config.toml
arch = "mobilenet_v2"
model = "masked image model"
dataset = "rendered scenes of coloured solids on a plain floor"
train_examples = 97500
image_size = 48
grayscale = true
crop_scale_min = 1
horizontal_flip = false
rotation_deg = 5
color_jitter = 0.1
method = "simmim"
mask_ratio = 0.75
loss = "l1"
norm = "batchnorm"
activation = "silu"
depths = [2, 3, 4, 2]
kernel_size = 5
stem = "single"
expansion = 3
widths = [24, 48, 96, 192]
init = "small_normal"
residual_init = "none"
optimizer = "adamw"
lr = 0.0046
beta1 = 0.8
beta2 = 0.99
eps = 1e-08
grad_clip = 0.5
steps = 12900
batch_size = 384
epochs = 50.8
lr_schedule = "cosine"
final_lr_fraction = 0
warmup_steps = 2580
weight_decay = 0.06
Rows from block 7 of a small masked image model, named by matrix and row number. Rows with one number belong to one channel. Each number is 200 + 20 x the weight over its row's rms, rounded and kept within 0 to 999. All counts start at 0.
After each channel's rows are labels from the 100 images, of 14848, where the channel reaches its highest value: "responds to" is what is common among them; "colour at peak" is the nearest of a few named colours to the mean colour under the peak. Only what is clearly more common there than usual is listed. The data: rendered scenes of coloured solids on a plain floor. In brackets: how many of the 100, against the usual share in percent.
# convs0: expand pointwise conv (model.blocks.7.convs.0.weight, 288x96x1x1), inputs 0-95
# convs1: depthwise 5x5 conv (model.blocks.7.convs.1.weight, 288x1x5x5), a 5x5 kernel
# convs2: project pointwise conv (model.blocks.7.convs.2.weight, 96x288x1x1, transposed), outputs 0-95

convs0.203,229,212,189,198,175,175,179,229,193,190,198,191,214,233,255,173,167,189,177,183,209,187,221,240,189,189,195,199,208,188,207,183,180,208,223,220,208,199,153,200,207,211,204,221,181,193,211,185,196,196,200,195,216,174,233,199,214,207,246,214,187,199,201,169,196,186,226,236,179,221,188,219,192,226,171,186,218,224,218,160,201,185,200,216,173,189,192,195,215,197,200,213,157,167,179,216
convs1.203,218,211,210,208,208,219,215,189,222,210,222,192,131,228,199,210,202,194,203,190,225,203,197,186,171
convs2.203,209,203,199,198,165,211,209,176,227,175,203,211,216,206,168,217,184,173,220,180,198,200,200,246,225,198,189,155,207,209,202,173,182,179,245,208,180,185,181,211,218,183,227,194,206,181,216,192,183,204,186,188,213,183,206,180,226,211,233,192,198,196,210,156,196,184,221,230,198,208,209,221,162,225,169,191,177,218,202,167,205,195,167,192,159,204,179,234,221,213,227,202,182,208,218,182
responds to: light from the right (72 vs 25.4); count: five (47 vs 20.3); bumpy ball (29 vs 12)
colour at peak: black (34 vs 2.9)

convs0.181,202,196,202,170,222,196,195,226,166,190,217,218,196,198,195,191,198,206,187,199,212,278,202,183,211,208,197,216,207,221,211,210,211,189,191,220,182,189,157,203,195,212,195,185,193,186,198,199,175,187,190,210,228,190,216,180,207,207,169,204,217,236,229,211,207,222,190,199,211,209,161,194,234,195,200,203,213,201,185,188,207,247,220,174,206,188,184,249,215,197,200,226,140,219,199,234
convs1.181,206,200,206,205,211,205,202,223,195,202,200,208,294,201,199,209,199,196,203,211,204,206,199,198,206
convs2.181,209,209,217,187,203,189,181,176,210,227,189,212,183,185,223,202,204,205,228,209,200,204,189,211,186,215,188,165,196,186,198,195,223,220,189,167,193,198,194,209,207,224,222,217,175,205,225,198,193,232,226,206,200,179,169,235,226,191,230,239,222,204,200,191,189,193,227,191,162,177,233,211,153,214,232,197,222,196,184,182,170,199,239,221,184,212,199,162,217,178,216,197,237,181,236,173
responds to: its colour: black (28 vs 8.6)
colour at peak: black (50 vs 2.9)

convs0.187,154,198,219,202,195,217,222,215,206,194,184,190,181,214,199,209,174,201,195,195,172,197,207,197,151,220,195,185,188,216,215,224,226,183,149,211,192,199,141,221,175,189,191,189,173,203,200,228,193,194,174,194,202,210,190,183,203,173,172,161,207,191,207,210,188,215,196,186,195,204,211,163,211,193,155,193,220,202,253,219,177,199,240,190,194,207,206,177,208,226,195,196,226,210,170,194
convs1.187,198,169,210,180,218,150,234,231,195,203,210,238,164,202,210,198,208,183,200,204,211,206,203,205,207
convs2.187,189,217,259,190,211,223,223,193,206,171,199,188,182,194,165,185,202,212,203,251,211,187,182,232,176,204,206,202,215,234,189,235,185,180,209,212,192,169,199,199,156,227,219,179,219,181,217,170,180,179,201,200,198,241,205,194,233,186,212,173,200,199,206,200,192,178,225,204,203,175,199,199,200,194,194,181,195,218,201,177,206,219,198,208,221,190,167,199,233,245,215,225,194,216,221,175
responds to: light from the left (74 vs 24.4)
colour at peak: black (27 vs 2.9)

convs0.100,170,225,177,222,202,171,220,199,190,200,222,181,196,218,208,214,179,188,198,186,236,161,182,197,216,197,205,208,237,182,204,185,186,201,231,182,210,192,204,205,195,211,197,215,204,223,214,189,215,228,242,200,206,199,169,209,202,219,207,231,201,174,184,195,174,157,221,187,127,196,198,201,185,231,190,197,178,177,189,210,223,172,216,236,186,213,206,211,182,196,202,185,223,166,185,173
convs1.100,232,226,252,202,220,217,233,246,207,209,203,202,182,183,206,193,198,190,187,187,186,190,194,188,202
convs2.100,217,192,213,229,193,215,161,184,222,250,215,214,209,211,200,204,198,222,209,208,197,171,199,198,196,207,203,168,211,205,203,204,202,181,179,176,212,163,185,206,223,240,182,199,193,210,237,190,176,209,187,197,171,132,203,203,193,204,196,206,251,150,181,181,186,155,220,199,193,206,223,189,220,213,203,218,221,224,179,201,201,192,203,207,162,200,223,182,224,194,190,200,197,199,195,212
responds to: light from the right (56 vs 25.4)
colour at peak: white (62 vs 7)

convs0.149,209,217,165,214,187,230,154,194,240,216,170,203,201,214,189,211,197,208,220,181,162,187,189,158,200,190,163,193,183,192,187,173,177,195,190,209,191,222,168,180,218,215,191,203,218,209,163,184,215,214,177,196,176,165,186,162,183,209,222,171,219,177,183,206,210,215,166,195,215,176,173,198,223,181,181,211,189,204,188,186,185,190,204,179,229,215,155,180,203,193,190,194,178,188,211,217
convs1.149,154,195,209,215,236,165,187,190,186,215,178,190,199,188,218,179,208,202,189,194,171,178,175,179,184
convs2.149,199,226,233,239,233,200,170,207,222,219,235,171,192,183,209,206,204,164,205,199,199,144,201,208,181,183,202,219,215,205,192,214,182,188,195,191,226,167,199,190,183,212,166,221,213,220,206,186,181,235,225,212,211,212,197,212,193,196,184,194,194,152,183,187,178,177,218,206,194,173,196,177,191,216,191,206,189,242,186,190,189,205,248,219,203,164,236,217,208,187,210,215,171,197,208,206
responds to: count: five (43 vs 20.3)
colour at peak: white (45 vs 7)

convs0.151,212,184,223,179,201,217,196,163,192,160,188,208,194,208,186,160,193,178,180,194,222,226,180,233,202,240,219,223,177,247,153,231,178,221,201,231,171,205,193,227,200,196,198,197,196,186,182,217,208,175,174,212,198,202,224,181,200,198,165,204,204,221,207,211,214,230,184,205,226,212,208,189,238,200,198,206,197,204,222,194,225,227,188,215,216,166,197,227,191,235,192,221,189,221,193,213
convs1.151,185,193,194,194,206,183,221,225,206,207,198,217,275,207,196,198,202,239,221,198,196,203,188,196,204
convs2.151,188,196,201,200,201,189,203,159,225,212,178,193,178,170,200,186,203,193,212,191,203,215,217,206,189,215,205,187,199,198,254,218,207,198,194,169,230,212,205,222,215,192,215,211,206,208,217,216,203,195,207,199,166,179,174,237,193,185,212,196,220,211,188,141,174,194,217,189,197,183,213,201,169,217,237,203,221,210,187,236,158,197,220,211,151,217,206,156,204,215,233,200,231,236,200,204
responds to: white object (73 vs 22.4); its colour: white (57 vs 8.2); disc (44 vs 12); largest object: disc (31 vs 5.1)
colour at peak: white (64 vs 7)

convs0.92,175,213,199,205,194,196,181,180,198,216,198,220,197,183,179,186,247,183,208,207,189,183,176,211,202,200,219,223,183,145,218,182,208,221,209,204,194,202,190,193,202,205,231,178,197,217,222,185,197,187,215,196,199,248,189,241,229,179,182,163,208,206,188,243,187,205,225,197,191,192,208,220,137,215,211,210,194,204,193,138,219,197,220,219,213,205,194,204,186,177,220,199,190,171,217,217
convs1.92,203,201,202,208,199,186,213,217,190,197,191,197,216,195,165,196,176,170,177,173,191,161,159,173,170
convs2.92,191,161,199,196,211,168,205,212,211,212,178,207,224,213,183,163,202,186,211,208,240,214,181,211,206,220,226,169,248,197,232,208,209,196,258,202,176,197,193,223,210,202,198,229,169,180,197,195,210,223,216,213,191,176,229,163,218,200,152,202,195,196,204,185,182,204,188,231,177,237,200,198,218,221,199,186,193,207,178,223,201,209,207,224,176,210,203,193,177,236,196,188,195,211,161,194
responds to: black object (56 vs 22.2); its colour: black (40 vs 8.6)
colour at peak: black (35 vs 2.9)

convs0.205,171,215,177,195,209,200,211,210,172,207,188,215,184,217,193,203,223,160,192,198,199,198,189,225,181,203,199,203,210,223,205,193,231,202,258,178,194,189,250,190,201,166,206,208,176,197,205,206,188,185,235,199,212,250,208,231,211,179,195,211,196,208,212,204,170,208,204,220,211,132,206,202,204,203,207,189,191,224,242,199,223,223,198,205,209,197,241,208,193,226,196,216,209,160,193,186
convs1.205,222,231,222,213,228,238,202,190,211,221,219,186,182,202,218,224,210,192,210,225,232,218,211,222,221
convs2.205,163,226,177,208,223,206,187,220,200,205,209,180,174,211,225,196,222,172,212,177,191,187,200,222,214,194,234,216,192,206,227,206,231,181,214,173,200,189,229,193,199,182,191,191,193,205,193,208,186,242,201,149,199,212,197,225,207,198,197,199,194,198,197,227,164,187,185,218,189,174,184,209,185,197,170,218,203,196,232,256,191,185,240,222,213,217,247,192,174,166,211,200,195,179,180,174
responds to: count: five (45 vs 20.3); hexagonal prism (29 vs 12)
colour at peak: white (51 vs 7)

convs0.1,211,188,193,209,183,198,191,188,194,210,188,223,200,198,198,219,202,203,205,218,189,183,174,238,207,200,226,219,185,166,231,176,174,226,219,206,222,215,188,173,212,204,224,203,201,216,215,184,211,189,209,210,193,250,208,233,228,188,231,168,196,205,179,208,194,198,213,212,195,205,234,236,169,230,201,225,195,201,175,188,201,177,211,242,184,178,184,204,186,169,215,182,207,127,219,199
convs1.1,173,189,216,213,206,173,186,186,219,222,164,180,180,207,213,176,170,169,192,212,180,178,176,181,197
convs2.1,225,246,202,197,227,169,171,179,195,226,193,184,212,220,214,231,187,176,196,185,207,201,191,222,179,219,254,183,208,170,191,221,174,159,236,202,185,210,196,180,222,213,204,217,225,183,194,214,208,229,225,201,197,185,196,195,214,180,160,215,182,197,217,200,220,202,214,209,205,240,210,183,178,204,193,208,156,207,176,194,191,225,212,214,195,202,208,192,191,191,214,199,162,175,223,239
responds to: light from the right (77 vs 25.4)
colour at peak: white (35 vs 7)

convs0.15,213,201,204,185,182,206,210,205,206,166,209,166,179,215,201,212,184,186,184,160,210,211,198,234,166,173,191,231,179,230,184,229,219,145,215,191,191,191,177,196,210,214,228,170,198,189,215,193,183,197,167,199,233,195,245,200,219,188,206,177,209,195,210,143,187,205,225,247,204,187,211,217,170,190,190,195,190,213,191,217,229,193,199,195,183,199,187,199,198,231,211,197,235,203,218,197
convs1.15,198,213,211,212,212,215,192,201,207,210,198,219,284,217,196,207,208,217,204,198,202,198,213,205,176
convs2.15,240,212,162,194,243,225,203,177,201,219,196,220,182,164,213,204,235,201,187,213,179,210,197,187,200,180,206,195,181,200,141,212,201,197,172,223,226,179,196,222,192,166,194,216,246,193,203,188,188,190,204,195,210,184,219,228,220,179,177,180,235,197,210,194,178,187,207,181,216,211,201,193,182,205,199,195,165,178,182,179,197,209,163,208,200,235,172,180,189,204,224,206,228,234,213,186
responds to: sphere (31 vs 11.7); its colour: black (30 vs 8.6)
colour at peak: black (35 vs 2.9)

convs0.103,183,191,186,206,210,201,213,229,181,189,196,196,150,205,236,274,209,202,206,204,211,191,179,232,220,213,227,229,210,209,208,206,251,160,196,167,214,214,203,216,190,213,179,203,168,208,188,200,210,223,222,168,186,202,202,207,199,211,200,196,190,198,199,229,201,213,183,195,196,190,186,192,175,189,189,207,199,204,236,209,187,203,233,212,200,231,218,234,177,189,214,169,221,220,208,160
convs1.103,189,210,212,200,194,192,192,221,218,233,174,134,178,224,222,181,200,198,211,217,188,197,194,209,206
convs2.103,227,192,200,184,210,234,199,215,180,155,176,171,177,216,200,194,182,191,212,186,205,216,206,188,197,209,208,204,176,199,201,197,157,205,192,213,212,206,171,214,240,205,220,160,269,199,193,210,207,211,208,203,166,176,189,180,202,226,181,202,212,219,198,198,223,226,190,212,230,218,195,209,194,221,215,208,216,158,144,218,236,193,209,187,212,212,181,203,199,172,200,204,176,209,194,218
responds to: light from the left (81 vs 24.4)
colour at peak: white (25 vs 7)

convs0.267,180,229,168,211,199,154,244,225,191,191,202,168,200,246,221,222,209,178,223,221,204,193,197,218,199,189,193,223,202,174,221,158,229,167,208,186,211,200,226,154,183,182,202,202,183,222,208,201,208,223,213,193,223,188,229,198,184,171,201,222,171,199,185,182,214,195,218,194,181,185,192,214,192,205,199,177,168,198,220,237,209,183,195,174,198,213,211,212,176,201,177,177,203,177,200,164
convs1.267,207,202,198,219,191,196,187,196,207,192,199,231,266,234,187,176,192,226,180,191,216,203,221,204,203
convs2.267,219,187,222,239,199,220,166,199,239,210,221,229,189,165,220,179,210,247,213,215,180,164,196,187,200,198,180,189,206,201,192,188,217,191,162,180,203,178,198,192,191,236,197,189,202,224,216,178,199,201,180,209,184,175,198,197,181,186,234,198,241,176,154,198,200,190,205,167,193,214,206,230,194,205,176,216,177,232,202,196,159,155,202,194,187,206,194,164,217,207,196,192,199,206,200,202
responds to: light from behind the camera (55 vs 24.9)
colour at peak: white (64 vs 7)

convs0.18,228,205,211,185,215,230,223,218,173,185,192,172,171,221,214,217,215,193,193,202,219,239,220,214,210,209,189,182,189,227,198,220,192,195,191,171,186,196,236,172,194,200,201,223,181,186,191,208,187,198,184,171,212,175,237,165,192,181,189,216,164,214,225,192,221,227,180,193,236,213,204,171,178,209,186,171,186,202,232,226,204,245,172,208,228,214,216,221,225,221,215,227,202,218,177,195
convs1.18,210,201,200,201,214,204,192,229,197,200,207,226,274,230,203,200,212,237,208,202,210,201,202,200,204
convs2.18,198,220,190,205,177,196,167,171,240,230,163,157,239,219,180,208,215,189,181,190,187,191,221,204,193,204,204,188,188,204,199,208,193,221,227,193,174,232,204,191,222,178,189,193,210,222,186,198,231,255,200,209,168,227,203,205,192,215,193,168,208,196,175,193,196,185,179,204,169,166,209,200,214,232,224,234,211,194,205,180,211,182,226,207,217,211,215,171,152,202,208,180,213,189,190,217
responds to: white object (50 vs 22.4); disc (35 vs 12); its colour: white (33 vs 8.2)
colour at peak: white (29 vs 7)

convs0.206,173,194,187,206,207,162,228,219,191,207,203,142,200,241,220,235,183,165,210,201,211,180,207,214,205,196,203,215,236,187,233,163,216,218,216,182,209,194,226,161,196,180,202,210,185,210,206,200,204,220,246,188,214,208,186,206,202,206,208,233,179,197,192,198,215,177,216,190,187,184,193,202,182,198,187,179,159,183,228,206,215,178,181,201,216,228,211,216,195,195,196,183,213,170,177,149
convs1.206,205,203,215,187,194,199,228,238,219,178,205,256,240,224,210,197,207,219,190,195,202,203,212,203,217
convs2.206,224,191,228,234,201,215,181,196,252,220,220,212,195,180,204,193,195,233,213,207,193,153,197,190,202,204,182,183,206,207,195,189,214,194,167,187,203,155,194,203,209,262,190,195,205,216,252,182,169,204,189,213,181,190,199,201,190,210,223,204,245,147,165,208,186,164,231,191,198,202,212,208,194,203,196,209,204,230,198,203,176,180,208,194,180,201,202,166,221,201,196,197,197,206,210,205
responds to: light from the right (64 vs 25.4); count: five (46 vs 20.3)
colour at peak: white (28 vs 7)

convs0.283,200,216,224,206,207,172,195,196,188,201,197,208,185,199,220,267,213,198,217,219,211,207,202,198,250,191,192,193,226,187,194,200,205,200,188,194,213,206,225,213,196,206,202,208,162,224,202,199,205,202,225,170,223,196,202,224,185,188,217,197,185,205,201,211,202,222,222,199,209,198,227,185,167,224,181,207,221,238,200,215,196,271,199,185,163,188,254,207,200,156,185,185,228,192,214,186
convs1.283,214,188,187,202,224,215,202,194,215,232,226,227,216,224,234,215,218,231,209,211,226,215,225,215,225
convs2.283,195,195,201,184,216,201,213,184,170,199,216,180,183,220,192,219,200,180,223,200,206,193,208,181,216,169,201,223,205,205,176,189,198,187,202,216,222,211,195,190,218,214,194,217,200,222,177,219,212,238,212,177,198,211,183,195,183,199,205,191,209,197,221,193,214,191,182,171,178,194,195,182,210,226,190,238,208,184,192,199,223,211,255,203,173,225,226,232,176,184,224,301,215,195,205,193
responds to: count: one (45 vs 19.6)
colour at peak: white (70 vs 7)

convs0.221,186,221,193,200,187,163,180,211,220,203,190,191,196,197,197,190,226,196,215,217,169,186,173,206,133,180,180,220,174,159,224,167,230,212,211,209,189,201,165,190,241,219,208,188,191,202,215,166,193,197,182,235,203,219,203,191,217,201,191,183,202,191,191,157,176,179,217,198,181,170,195,225,181,200,203,205,216,198,202,173,215,177,235,232,193,190,172,185,197,195,217,195,235,181,196,183
convs1.221,208,203,198,206,217,199,203,226,208,205,236,238,244,220,206,187,207,256,199,196,210,200,193,202,215
convs2.221,203,166,220,215,207,227,217,206,171,206,220,194,213,234,202,224,193,234,191,189,213,194,238,181,242,216,223,159,178,236,213,207,173,202,208,207,208,194,202,172,183,202,162,191,184,201,185,206,179,194,199,194,184,216,220,197,194,208,208,183,193,194,195,226,217,211,171,206,215,233,183,173,213,193,185,219,175,205,191,186,235,212,193,191,200,233,215,228,208,216,166,221,150,241,213,225
responds to: light from the right (59 vs 25.4)
colour at peak: black (31 vs 2.9)

convs0.183,213,223,200,209,170,221,164,222,189,204,182,197,226,207,238,219,212,187,194,181,208,200,228,198,248,202,215,217,195,205,214,214,227,208,180,210,176,234,175,213,186,191,180,209,167,222,176,200,228,222,161,225,200,192,202,192,151,200,173,204,224,195,185,214,190,212,174,205,216,181,190,186,184,182,194,221,216,208,245,189,208,187,201,181,192,223,216,191,169,192,160,189,152,203,193,211
convs1.183,200,199,201,199,199,204,209,183,205,202,204,189,118,197,203,204,194,149,199,204,204,198,202,199,201
convs2.183,210,225,220,208,183,196,237,173,192,180,192,191,222,221,202,189,185,178,232,224,183,192,203,211,176,205,220,199,226,199,202,199,204,230,213,213,174,189,188,205,179,198,217,182,196,194,222,207,169,213,174,193,220,189,192,182,220,161,210,197,232,196,212,204,213,182,215,216,170,195,230,205,194,176,215,179,189,250,217,223,166,224,232,209,219,216,150,193,220,214,202,203,194,205,149,157
responds to: light from behind the scene (61 vs 25.3)
colour at peak: white (28 vs 7)

convs0.115,189,198,190,211,193,162,193,192,215,198,190,199,209,193,201,191,225,197,189,213,175,183,178,233,179,194,213,209,159,164,235,155,215,229,209,198,217,214,192,191,214,196,209,206,179,224,214,183,210,192,225,210,196,251,201,203,211,196,188,185,198,197,164,185,184,187,220,212,192,179,207,211,148,215,212,208,204,199,213,171,201,180,219,234,198,194,194,191,189,190,199,178,256,146,223,163
convs1.115,217,213,220,203,209,207,222,225,210,200,224,212,253,205,232,217,190,204,197,226,221,211,215,221,230
convs2.115,238,148,229,235,210,244,222,220,189,191,230,210,217,222,197,219,198,225,198,205,197,186,198,178,209,213,204,173,219,225,203,198,181,200,208,226,198,191,184,191,200,236,161,187,188,216,189,202,173,193,181,209,197,175,208,179,179,207,195,183,204,190,170,212,226,202,176,225,228,224,194,183,220,196,197,217,183,244,191,203,211,190,199,193,191,204,195,224,225,207,169,225,164,249,205,225
responds to: light from the right (70 vs 25.4)
colour at peak: white (38 vs 7)

convs0.273,202,209,211,202,164,188,204,209,211,157,206,217,197,200,190,179,165,158,170,155,204,212,208,216,191,197,205,204,210,183,173,208,202,222,208,222,198,193,156,224,179,189,195,213,181,195,215,210,190,211,216,186,203,153,220,191,221,202,206,201,192,198,200,192,227,167,231,205,213,190,227,234,187,237,187,189,191,234,201,192,170,176,213,225,159,181,216,221,202,204,219,235,194,174,166,182
convs1.273,201,214,201,207,208,207,204,205,207,209,211,164,216,245,137,197,192,181,173,193,196,216,197,216,197
convs2.273,170,187,199,193,188,210,184,180,220,203,208,218,163,189,168,220,242,192,213,177,214,194,184,211,213,194,170,199,220,215,190,215,197,171,223,197,169,165,212,196,189,186,211,187,239,173,225,203,167,207,180,208,194,196,195,162,231,234,219,179,224,200,225,205,199,173,223,233,194,193,197,203,187,192,188,178,195,209,183,172,204,217,171,161,174,220,174,237,229,206,207,210,191,227,196,172
responds to: light from behind the scene (74 vs 25.3); count: five (42 vs 20.3); spring (28 vs 11.8)
colour at peak: black (27 vs 2.9)

convs0.82,182,206,204,213,196,208,176,195,201,224,204,187,231,190,170,160,234,232,174,193,197,177,194,147,167,174,196,192,209,148,215,168,213,221,206,182,173,213,194,182,211,195,210,206,186,213,207,194,203,200,190,232,199,218,171,202,208,213,191,166,203,183,189,198,184,189,200,223,176,202,208,186,179,224,192,229,192,211,166,172,216,174,248,224,210,191,195,195,187,202,204,194,237,174,200,161
convs1.82,198,194,169,158,157,208,189,201,176,153,211,195,195,187,182,218,199,196,199,185,222,222,213,201,195
convs2.82,200,200,196,190,218,210,201,206,210,169,178,222,194,182,196,166,221,184,209,202,193,217,204,194,229,202,171,180,202,197,207,180,181,248,240,235,192,209,172,233,217,195,242,212,195,195,200,187,219,214,205,185,207,220,203,201,212,170,198,184,183,213,196,216,176,203,200,206,175,186,205,257,208,220,176,174,194,159,201,210,175,186,197,172,257,232,180,188,170,183,200,190,184,185,169,196
responds to: light from behind the scene (75 vs 25.3)
colour at peak: white (58 vs 7)